{
  "model": "image classifier",
  "dataset": "rendered roads seen from a driver's seat, with toy cars, trees and houses",
  "train_examples": 72500,
  "image_size": 64,
  "crop_scale_min": 1,
  "horizontal_flip": false,
  "rotation_deg": 5,
  "targets": ["vehicles"],
  "num_classes": 3,
  "arch": "swin",
  "norm": "layernorm",
  "norm_position": "pre",
  "activation": "swiglu",
  "mlp_ratio": 2.67,
  "head_dim": 32,
  "fused_qkv": true,
  "bias": "all",
  "qk_norm": false,
  "parallel_block": false,
  "inner_norm": false,
  "moe": "top_k",
  "num_experts": 16,
  "moe_every": 2,
  "expert_mlp_ratio": 2,
  "experts_per_token": 2,
  "shared_expert": false,
  "patch_size": [4, 4],
  "conv_stem": false,
  "depths": [4, 8, 4],
  "widths": [64, 128, 256],
  "mixing": "mixup",
  "loss": "cross_entropy",
  "residual_init": "zero_last",
  "optimizer": "muon",
  "muon_scale": "original",
  "lr": 0.019,
  "momentum": 0.9,
  "nesterov": true,
  "orthogonalizer": "newton_schulz_5",
  "adamw_lr_other_params": 0.0017,
  "grad_clip": 5.0,
  "cautious_weight_decay": true,
  "steps": 4700,
  "batch_size": 48,
  "epochs": 3.1,
  "lr_schedule": "wsd",
  "decay_fraction": 0.4,
  "final_lr_fraction": 0,
  "warmup_steps": 230,
  "weight_decay": 0.03,
  "adamw_weight_decay_other_params": 0.05
}
Rows from block 6 of a small image classifier, named by matrix and row number. Rows with one number belong to one neuron. Each number is 128 + 32 x the weight over its row's rms, rounded and kept within 0 to 255. All counts start at 0. Numbers have three digits each. After the name is the row's rms in percent of the matrix's.
After each neuron's rows are labels from the 100 images, of 14976, where the neuron reaches its largest size: "peak on" is the class under the peak. Only what is clearly more common there than usual is listed. The data: rendered roads seen from a driver's seat, with toy cars, trees and houses.
# gate: MLP gate (model.blocks.6.mlp.gate.weight, 336x128), inputs 0-63
# fc1: MLP up (model.blocks.6.mlp.fc1.weight, 336x128), inputs 0-63
# fc2: MLP down (model.blocks.6.mlp.fc2.weight, 128x336, transposed), outputs 0-63

gate.28 064:134137176176113182145153109110147161067166081150141141114118136134109104107101105163157148180113166048122179096117125119151130184130114126129128107114098099150163191082154085118090107166104121
fc1.28 079:085098096126125124201130135172071091156084165162122138171150179110131109089118099101123178095145137095053122136117137042107115102141118132151096135155117244176189140113148149112138128108083112
fc2.28 071:096146140119145057109175114130149116069086082127168079165092115157185160118135107166143129163072094200177133158162095181104091184153100075085094117094164113129154098134077128127114094102182130
peak on: truck

gate.99 043:117109172151123123104125115174185185082175123126170106129093113103136123104141103115171108125151098149076070098108084078159112178217126163157154134138118101153149134115117118087098129119145162
fc1.99 038:108120137128191199135119160111057140179150183130140175112134125146111113152114218149149124102139138160119086123172108114153091137138164144106119157097165110100165146111087098146093156098089104
fc2.99 040:113081146113131102109169176095097123091122124134143137122088097098115093074193129114129161172166153106148080121115091147158097180161140145146102127122223143143135151150141059126117161159100146
peak on: pine

gate.176 134:111162054077118137161102121133102083103161111121146119080179130141143054115163152126055099124154149149168127145204085144157134109144126180118155191119193099114120124214137036090104104146133169
fc1.176 134:116128069124107152167156120109092141130195145145132141103176179105160077139101154106081108105130121086101147101188105138133106086162165159087139141080161079136136082193100066121136129127106121
fc2.176 146:118129165122200160166164128172172102158179099120133094123085054101123137140130122111152181123117145107158133166121145150078090166144106194114118107134035157140095151074141185148120122108145114
peak on: house; truck

gate.230 065:135113136092089165163116105128225135144148113066128115121142099118108121123131156157156094102125110134145142086091161094145128116093203172081075152155072112119143172106173072064150135156153169
fc1.230 054:135129074105093171169103187148171173199213124035153149125098119120137103126156136125142064077172159081078124120139157118136137102098161156129126109160093072131147159143093120138174121138115120
fc2.230 059:098163166085192136133160155157152085122121177106120147103172137107122159133146124117118143154101106109115105160175148185210146123168173118115113165126122090150127157111112128128111071191149084
peak on: truck

gate.242 208:084153182168163136127085083111120131123153055113098120141180178143134163099168100158077123113128183104183166134137110136052127137188096142171172110143072118142107119134091107144152127104141176
fc1.242 198:143082077075071151132120159168106139138130178156091163127096125112100104166085153128143103167136089111045117163145156168172166105114146048112086096138157119146118123117178116105106146182159090
fc2.242 188:187103173071121192133056089076170064117147113091146144106101126136126108101103129109100166147119165130136130136180117173091094135074125143106165122109156173153078162164137125144134119108072193
peak on: pine

gate.152 046:069111149135109118113076114135071151143111171199122092138114129122099082063102116086138104102171152151149157186179182156111126148163168115167135143173146206117117136089161182108140112074067126
fc1.152 046:081099103103055158168127120184151139158130104157165143120133180159131147066163115060129117080163132133098164146163122125115149194167143109127158126141146170116106132107114213107140143096141088
fc2.152 045:100111128135153153099143102101159151113104107120124126123111065147169136222090090155117173141055158086110152122127081133189142140086097126174109090091107115107155090149135137090159164075132144
peak on: sky

gate.239 067:069168166105102131149085135092125181148141107162205080138139099118106121104189130116136110118113113122164163099133104075110076097142089131098166160094092115164181113093098109136115144183102150
fc1.239 062:235100078177056107100133137086172149103121162133092138150119169144096219129123154093127115114143156125114091139144139131133116165110150124118095097115154112159127135179168202128109134164146117
fc2.239 064:095158129101116168119099114127128154200112146131133112169128089136161182085092163121157064089124142070157135117138153088118115085139079159079087131105076138144148113119107116057188120149133123
peak on: truck

gate.29 043:158113136097154119142108159058106091141190143128164082159098132123061160171102131103153126151183104128119152138216159165108099151090086158096157108174148149154154176099126141118162170089136100
fc1.29 044:164090164156143118121141202141133142106140111111159127100117123145093141136108125180138108105141111198139099096176091063114155165140128133063124115094159147161117216102130127183148145116218140
fc2.29 037:154142151191109145155129078112107180137093072147147129150185120159114070132121155126163124190120122084088097135134080088099109114141109126134125120133125033158152129092113109173175138127140118
peak on: truck

gate.258 054:147056145095104150150165171119080112214207084127121137140143093173167074134106148142152193118138104132112140107150103129125132078088132129104118122104190112158117170080101175107114144114136106
fc1.258 058:144143155147096151086116068164142008082095025107141122167088084151111134126146190174131160147080081130128099193103147143130127157082112144179139145154161156104142145128154122141108155141116136
fc2.258 048:101147067051160112158138159111109162152135205123049163100179166088121067136170137056164093126109196119145175102087085118130126147138136079075144115124120143154143161091131123135194139106162116
peak on: verge

gate.292 036:127125118164102065128150127109132146123113167122113110157092121111115178142154183148157055117165126115151150083220130159103129110104162190143112114121087160143093168080110142087114112074131035
fc1.292 032:135132196090173108114104115157128152146126115094074150193168101142160133110102106170043145148150176101108122165131145123139154127155117171143118153094157137151114158082187090080158132185142109
fc2.292 034:198184145087094168123123099117105166193131068089146128156112144154107130067138185120154141167117192128140141156134140041125101091131167148152092143149114111098130165194102128130125154127113156
peak on: sky

gate.323 152:172151144139095131097134157111122173076145142130131130116132143127160068148116136071194137087172156137140170139140213081096146168173127138167138111076132105094097119150104033127144106185119124
fc1.323 160:128196172089106122106095123135079107104167142139142135117161111099095166096119161138183100109184078185148118121142169071114148152125167099155088163118106111137155137094124126170114112098172168
fc2.323 152:172065138104074146142118142130156160155106089163119137140097149171133161128152140096131113136096080111165108106086127159101113119134118163120155106069193133112168104177107157064119207112039124
peak on: house

gate.19 060:108104169120153161083129117088102123037118118205131064144099102153154120156166106169115130123121095155191095170132112105070103112112120091173104145065138128112123139121096109101092192079092122
fc1.19 042:105049131126185135100168128149116150148139113146118098136138150149115099119169091088056138084130169074134159177073197052173135174115124116136115142139168067161141107101143162137113119119108132
fc2.19 056:149154177174108147145109147096174084180180102122130107170199112131134116115103144109202135216108125083143137147125120126165137103118163114142094116158104106127064144186100141133150082119103119
peak on: verge

gate.262 169:078092135086160142151158145177124125135170213158153165144144117115074143133156141150128124085107100117192090161190123095113141138133142135120073115129138126120130091156121162136079131055193095
fc1.262 170:164114141128150146088106079078085139128160124131138118139138121108092130172076089154169151148141076092161181065169134146182137097100100105186145110132106066146173156107093142109102090099149078
fc2.262 164:128132158116165103165136147075126127101081174099141137166154126096100058072088146137149148139147136119146128150120074129070177101080101138118091091092111126120131097124094127101141155101111108
peak on: road

gate.31 050:122163133115063108141169140149163146155078108166152118147155062167065109105159132085090181106137139183097112118212125165179128139103029132101134131110131074113083129113156173134195148129194172
fc1.31 052:148132093164190101147116156147127138193147150160068106119114241140198127150145136136164125189120133117133133107115127114065123074094122126150152174074117158103146069153069104131123164080115084
fc2.31 047:106133176101083136105111084153131161080120106178186155115158030101154127128084119134076159109135176120078103126173156139153128173154097161114108111139140123168152090105117138118071097190117089
peak on: truck

gate.266 097:122083147067098133147147127161084130162146113101148165105146145176126158163105110132111128124151073167100140161082119131105151130111113146121157042108089126140172094140171170067137120076107121
fc1.266 101:199142105208175113093076103103128106140124122150068091119137115073093075118140147124136125094140186096198108112123139123120108105147149110168113203141164072125096175100094143219110128185146146
fc2.266 112:144043097127076102170139117055093119135145128158148155134107101133116199124097123124134109175160181166169096126081136148126099079188119123119081157122086114160129103169127126092140077104085146
peak on: tree

gate.121 046:104186162162148161132200148123127093166100158166160106073095111143119078084144191166103145111095179151066134199204159152109158100104106135152095139093149080112133145143101084159104176130187118
fc1.121 049:186189169148120109025166084111106128137122186117125080079140116201114072105126178154146162120117155159126124065130185126159095092114086121220125178147084131117146075128115103063090124162107144
fc2.121 046:075090106112101137124156127133153130127193140115110106137102161131104164077111114127171142164083065137149082118102139103151045156151142069141177083180112145102145127136111145102097147094130096
peak on: road

gate.302 033:144091111118119151101154122103043171193147130184094088151165185189136163183160094136130136170063103154105147127171082061117158094087148141164156126136123081130130151101093091154074109170104090
fc1.302 035:150135124062108164161068148117145113144089077138174143095132150096196127133095169146054102117168132063099118162109118137122140086108139100069095110130177098110146115098103118099137128118182159
fc2.302 027:102121133097108135099126133064159128071111175153138137119158154103051192092130103125142133115163145177172138200159146147124171176104148095132166122115137177087117146088161070155105181130112116
peak on: road

gate.106 062:120056165112113159098129141125070051206119134118143089103160158125148160135080097123154114125093146104156159141133111176185190139106127175141145090096134131190100069074128173082154125070083146
fc1.106 075:153143138138046138067161149082088105170151137176109124167108171159163134122140124109116076113114149140166133101111104090112108135114123107119126176112095178087117160166096181084046123072116144
fc2.106 072:175143148144144113139069105170138147147121079201092115120171046177165156198166084120130200146118112114111103131113112168113137096155146110160067122163104110108089150131141106188151100122111169
peak on: sky

gate.162 060:113160170102080216136132116128058168113186142142210156157137091155149165177128143135132087139101128141120132166098163140144062172133091097123133119048124166118169085121068150126184085144166145
fc1.162 062:199170101103175142130143106130121171119112106149146149118150118134109119136177125157129112111139099130130104145088144186096181114153141101121128069113089164102130113163162100132078155105089098
fc2.162 057:120108084200147086114168143110202091065128111141052126087144088117093155101128148157088154149120209117099120123167097100165146141125127156141125138144091107145111080131122144115068104153138201
peak on: tree

gate.224 048:131180094090144100199109163089185135097191103083122110193104185140203131109113140122101138105088114154178127079128144089125130016081091107143205088122110125105186150128144139101102137119109128
fc1.224 046:126157060116099132149090173082181128128147050098071164139185135099123099095071146132123133092163121115126131101148120192117095131156076133129162170099153139075194156160156147158107151088110118
fc2.224 036:113103099120106132114109120133102083167120119092108117122164093134144120140126132075087126197100135153154120191094122095143159157118118161109102139062108172121208133106035161170148118152137155
peak on: sky

gate.57 038:142096130118124087130143122143147197206178063138101113174059113179091137093168199127102156142098120122122170141040119097086131170146139132094120129147094134133085124119073153136097165127087123
fc1.57 044:114105098095141137123112142122151147122135131081186143035146145160114078146076157148144157112092201088119125149103160126131089173104084190112113119170166205114129176159143118077037135113129204
fc2.57 035:120088133225116152151173177135154107146182090111072074077130128106187128137179165086153148046092116172164123166098093123108137132160133136123077143130127103121128094163131122132162128143123104
peak on: road

gate.170 156:106088114128105139113141099150109153135128073143039100053113172149084216132133143103086159140106118192156141115119147118127150164094108121140162090070104168103122125151094121102146112127063145
fc1.170 157:126132055076135110088195134164132183125179139120080108112158120109133196132147119168093155159052053143108162160170126136137120130136156083136116115085094155109126137140077098141131048097140098
fc2.170 173:056167132105130118137110161083136153162099131133118164151136167132146117152121145124146135133109171044078107101084115129115125159086161059155163080155074093099126135126174133126080118156083145
peak on: truck

gate.79 095:133121162105116189110117157093175125104143096150102115114158057150151146165126152082106164130156112119136078057140138084180064174124111066157115120109121091122081145163091102118131119161163198
fc1.79 102:116087168129117122091130155111177126145133069116128072181133084161169122139149172115043121124163105123128113132143142071111027215105111095140141133087159136155136192103113119170134124212183174
fc2.79 113:077133094126121139150135152135131130161109081098118120122146141124058114154104157116169057139145138120125132158052129098176160123134127133132152139086114098167133111158170171068141199174144103
peak on: truck

gate.118 080:174186156192122123064182138050123093190138204086135134151112114153134102121150108219129113117149132132140144109152142142117104110176149165122198129141075126084114114094096102092072151128119141
fc1.118 094:068122194108131109139113146150155092116115188073104144113207082159156166135131210143129127100078182107183122092199134131168046144153134185107127164097115103147136107116144119150107141117145128
fc2.118 104:094144076106090092148089097101098140143065134135217084140165088074167136132124090129118163099129135127061104142097118198148154115156122108129138141094217106143125124135117126109146111202094136
peak on: house; truck

gate.38 064:183153146074082127040148157153124111112098154143117152137153130141120158140167122102175139109163156140109126117213112102142145118139170073135140146116142121114138057117134143119110100154117123
fc1.38 063:144106130143113142169089132136103113153114169134127139108145136072117137113184132067150105095125172135115069079100043134150139118135161157087110147140110116147117084065114184107117131135138095
fc2.38 067:162144101155120116104106097132156163110106107109080148074199079102150133165136118195164168153106088124164130068061101121162157137166171128107136143117136114109165143159121137139115135129069172
peak on: sky

gate.4 151:166136160118168122126163079137088146131139153105135180141153060124100173155113180123131121147060120133191107124161107127178092089094184108077154177164095151054097103119173136128124150161139110
fc1.4 154:076113096083066127120119144119141109157130146109145099169091214146170096133145097092074123114157112121095131137109117110121183141085123104171071096137173137196180171117116158127120100093168149
fc2.4 134:127168074102128142204155088123105161106145142107143113114116111069074139162180146212158065182085116143106153120179138099082107092140136143130116111147133093181125125121124108154133088105106152
peak on: truck

gate.309 193:112206149121161156139128108101175077132175079106107113085148115127094156156160103061123173171137121162150128125164138108099137098134117120180118202077096106175097066161125130118119122079089158
fc1.309 201:108186160106143162112132107049133087077148068130090125147135179101138123154183123084124176136138135123160135163132111145097163125136120140173115159065104133117128061150127079109117132082088130
fc2.309 182:103118145139087150119139147166138088142097164096098066150189121199153123185141094094068116106120053113105159101172165068129112155147184112096121088136128141110111146155098135139142158097152136
peak on: truck

gate.212 161:184122152155191134137134156084102146181193078113127110131102113074151092138196174095128145148148133116140054140124163133133142201177136141110113128011162160175172139082101112160162120122156102
fc1.212 170:144109124110113086106116158111129153124076151198139143094067101176081145099149120148149137110162093112152144162096087118133128154169138165141150131145106115172116137076131148101073207090113116
fc2.212 179:161163151118130107068127105115253114099127145134158137190146085089125171076154112126160150042103131121129128081117218121159141100097125165110166143143088145125171131162068119145070096119173179
peak on: house; truck

gate.223 026:125187152139127165136082124094119116083103076175082122100118161107135155130142122206129192125115153114193169146192067081129163146132051110146137103107127143163157137111167093035088143121141129
fc1.223 034:138149156158149070169112116174148177074115179135129010099174103107119137084164118136187119147204154119113144105104159153168136101136148160148129133131107128101154160121068153125119168138069145
fc2.223 026:129098073167099171107143120150156108207153158104127144109098148118155168116118120075058130076115126098102180096090082076075080121169129077120123099125138159135136176086095140104162090113148150
peak on: car; truck

gate.64 032:092137111067174155098089093118084122137179145130191109098130146136119124154117153107117143166092094231185166125176144127124027114187102133059101100148140114111132109148159097160119091091144108
fc1.64 028:117154123130111204031139130080122132125148164161099179150162107094149070118112128138181121105106125066147122151106121168145137113185150129158120161161139087055080137069111161076124088103156122
fc2.64 022:154128147143142106132188092155119161179120107138107107144164101051139142107134092176111159096120175094068091112143159153107136140125097121127150174146121105123103185111088150093103142091138134
peak on: tree

gate.18 042:142138114106124083138145139116140112157123190100129086154165165111108114063102175098144104144143123126140136091106116113089079106171132161167162108142161151087110134157145123126153108140154154
fc1.18 039:062144160079145121164132084101141076135164171170170109141125181087116094167098078120174129185098081164191165127120104108119100156148093152130132157136129143136188159134157130147113119068094178
fc2.18 039:090038154157117122157153158133138212148123123144097160092123141135146180132115127094112119097118092131097152121199129137147131111157113131106165114119125087195116133101088124112068137134099126
peak on: verge

gate.285 083:126083159147134119162093149192088184134076137076137133130111154147094158172129143072133109146098143081183138106096124120127159144120100134163203047127152162142115127087132139217134216105111171
fc1.285 066:105143104147103063132105103142131149098110116157170076144124104154118184102136158124096118128146126137092149115198165116136124134107105144143119140053086129156126152153144096127126168111082148
fc2.285 072:080120123143120252098163115153137121124174048101117114150141145167081136173118146169144136213068097166117138128085112143135130122138071124111120141161114074104171152108101191147108130132206129
peak on: tree